A small audio frame classifier, trained from scratch.
Training: 6600 steps, batches of 256, held-out accuracy 99%.
Rows from block 8, named by matrix and row number. Each number is 128 + 32 x the weight over its row's rms, rounded and kept within 0 to 255. All counts start at 0. Numbers have three digits each. After the name is the row's rms in percent of the matrix's.
# fc1: squeeze-excite reduce (model.blocks.8.se.fc1.weight, 18x144), inputs 72-143
fc1.0 094:168138157090124097132147154089176104122109159106160131126173133090143107174130158109157123145141136111034152168138163125175123115200145164157121179099108121201121140127145122221137089135183139080156142117112098075110
fc1.1 115:135109128129131115131120162123140125166061092082059139184145115178154124081076084095117187152116152077138097177099083125178114076140141202165088111141119135142107155082149174106116198136101088073183095148161201156066
fc1.2 086:163168090131090085064154140106082131156183109110198125138187129079170145124109141142095153118134097093093168182136182147040067149132131069109148139143174149139166126165121181150137068079068172147132155114145133121138
fc1.3 102:097080083097155117110101079127156102074126149089086120211171115168144062129165106120083139192155126123123186108150166081107172131157170109160133127064140122176121146108168092145123149181183075109150082162107151136066
fc1.4 104:147119171139090129098179139116124145111141134153177120076107172175187195077097089080138148104092197129133126089086123143047143164148117089157116051092115124088088068176127173073133183088086197152079143118152084180158
fc1.5 099:198146175132126074106153082154152070153120158114120203126116107055107071083110129068095142116159114119159138101081078157154120117163153140048134160179110110085167158136129120152116133113134098149096152107153087096145
fc1.6 119:113127107112083121108125083139145109170117146110083139183150184151088116126147173127159135101097134152090087129128109072126065139180158133061114100096069163079119143110140114120105095108142149139062126061202098200145
fc1.7 127:134169162109129104150135110114184132147155153124113067208116141074146127125119108108098151206121090108089144131090141164128101187108141166116081171155174134145110091104137037137123128086124153157056061110131096127144
fc1.8 106:174119145142164151168125140143132179143168108103127029114132138117130101098129109079129090177146057086138125141146114148175122210109155122104136112145095157099101129148158117072122137114169170113128130086168119222115
fc1.9 018:112170129123128116098070140127193106128139143173092084087105085088159156140133125145128087096166123095162130153108129147175087160136157163147074186144157171107221080122144070079125138132068087143092130124107130121120
fc1.10 019:120073139072117189149164137123100143094091132118103104121130125103186160155108093132053115088082152074102135121103138162112129131168061117103159199122118117171115118094169102122066098078153096141128114163153132105118
fc1.11 106:161146130138186095162139140096114114113094158113144135110175135042191185132151105159139149128096061089086114146074181154151099139161126107126107143128170103145156174171144128164136079146148156162095127121134116087129
fc1.12 114:120124148181098170156129126163144161133130121184141132148068122108097126133144144109091090140073066144118017118151134162152173123096057109104088107088092126062107136116139171095102126113153147116209168193129161145148
fc1.13 106:158096084127139114065105102094129164146211156140058077153124149075118134106141129171112102175137040060137114158108126114142137155126129168132129038139146091149137159106113122100128152145207123107138124146139128186139
fc1.14 110:131083118110138159221133135104138143065141153185082072094165104179144111149068147107151128167109101113139118161115170091148176118157122056092101139149080126180090124111096133114128138114173095103092096086126116079100
fc1.15 072:116115137143063081142159151095123090141193116072148117110150131131135112154112101185106095135118162147175104110114136107179132126173189158175152098149158102097107079146147189125120063144077141154141109091118137112161
fc1.16 106:094161078145115116130139119113122163167118170121129148133124124119166168136125114167178130096096184159105181093105113149136130131121140087098124123164144108060106015164125157115127088137060121141155128128175135131124
fc1.17 115:123161170108112162151176142122144099072101177115101136087111104066113105090149115134111148113174134130107067112054115080159132101167176141064169129107083142085104174121148123165116107183136138148057107128192150105172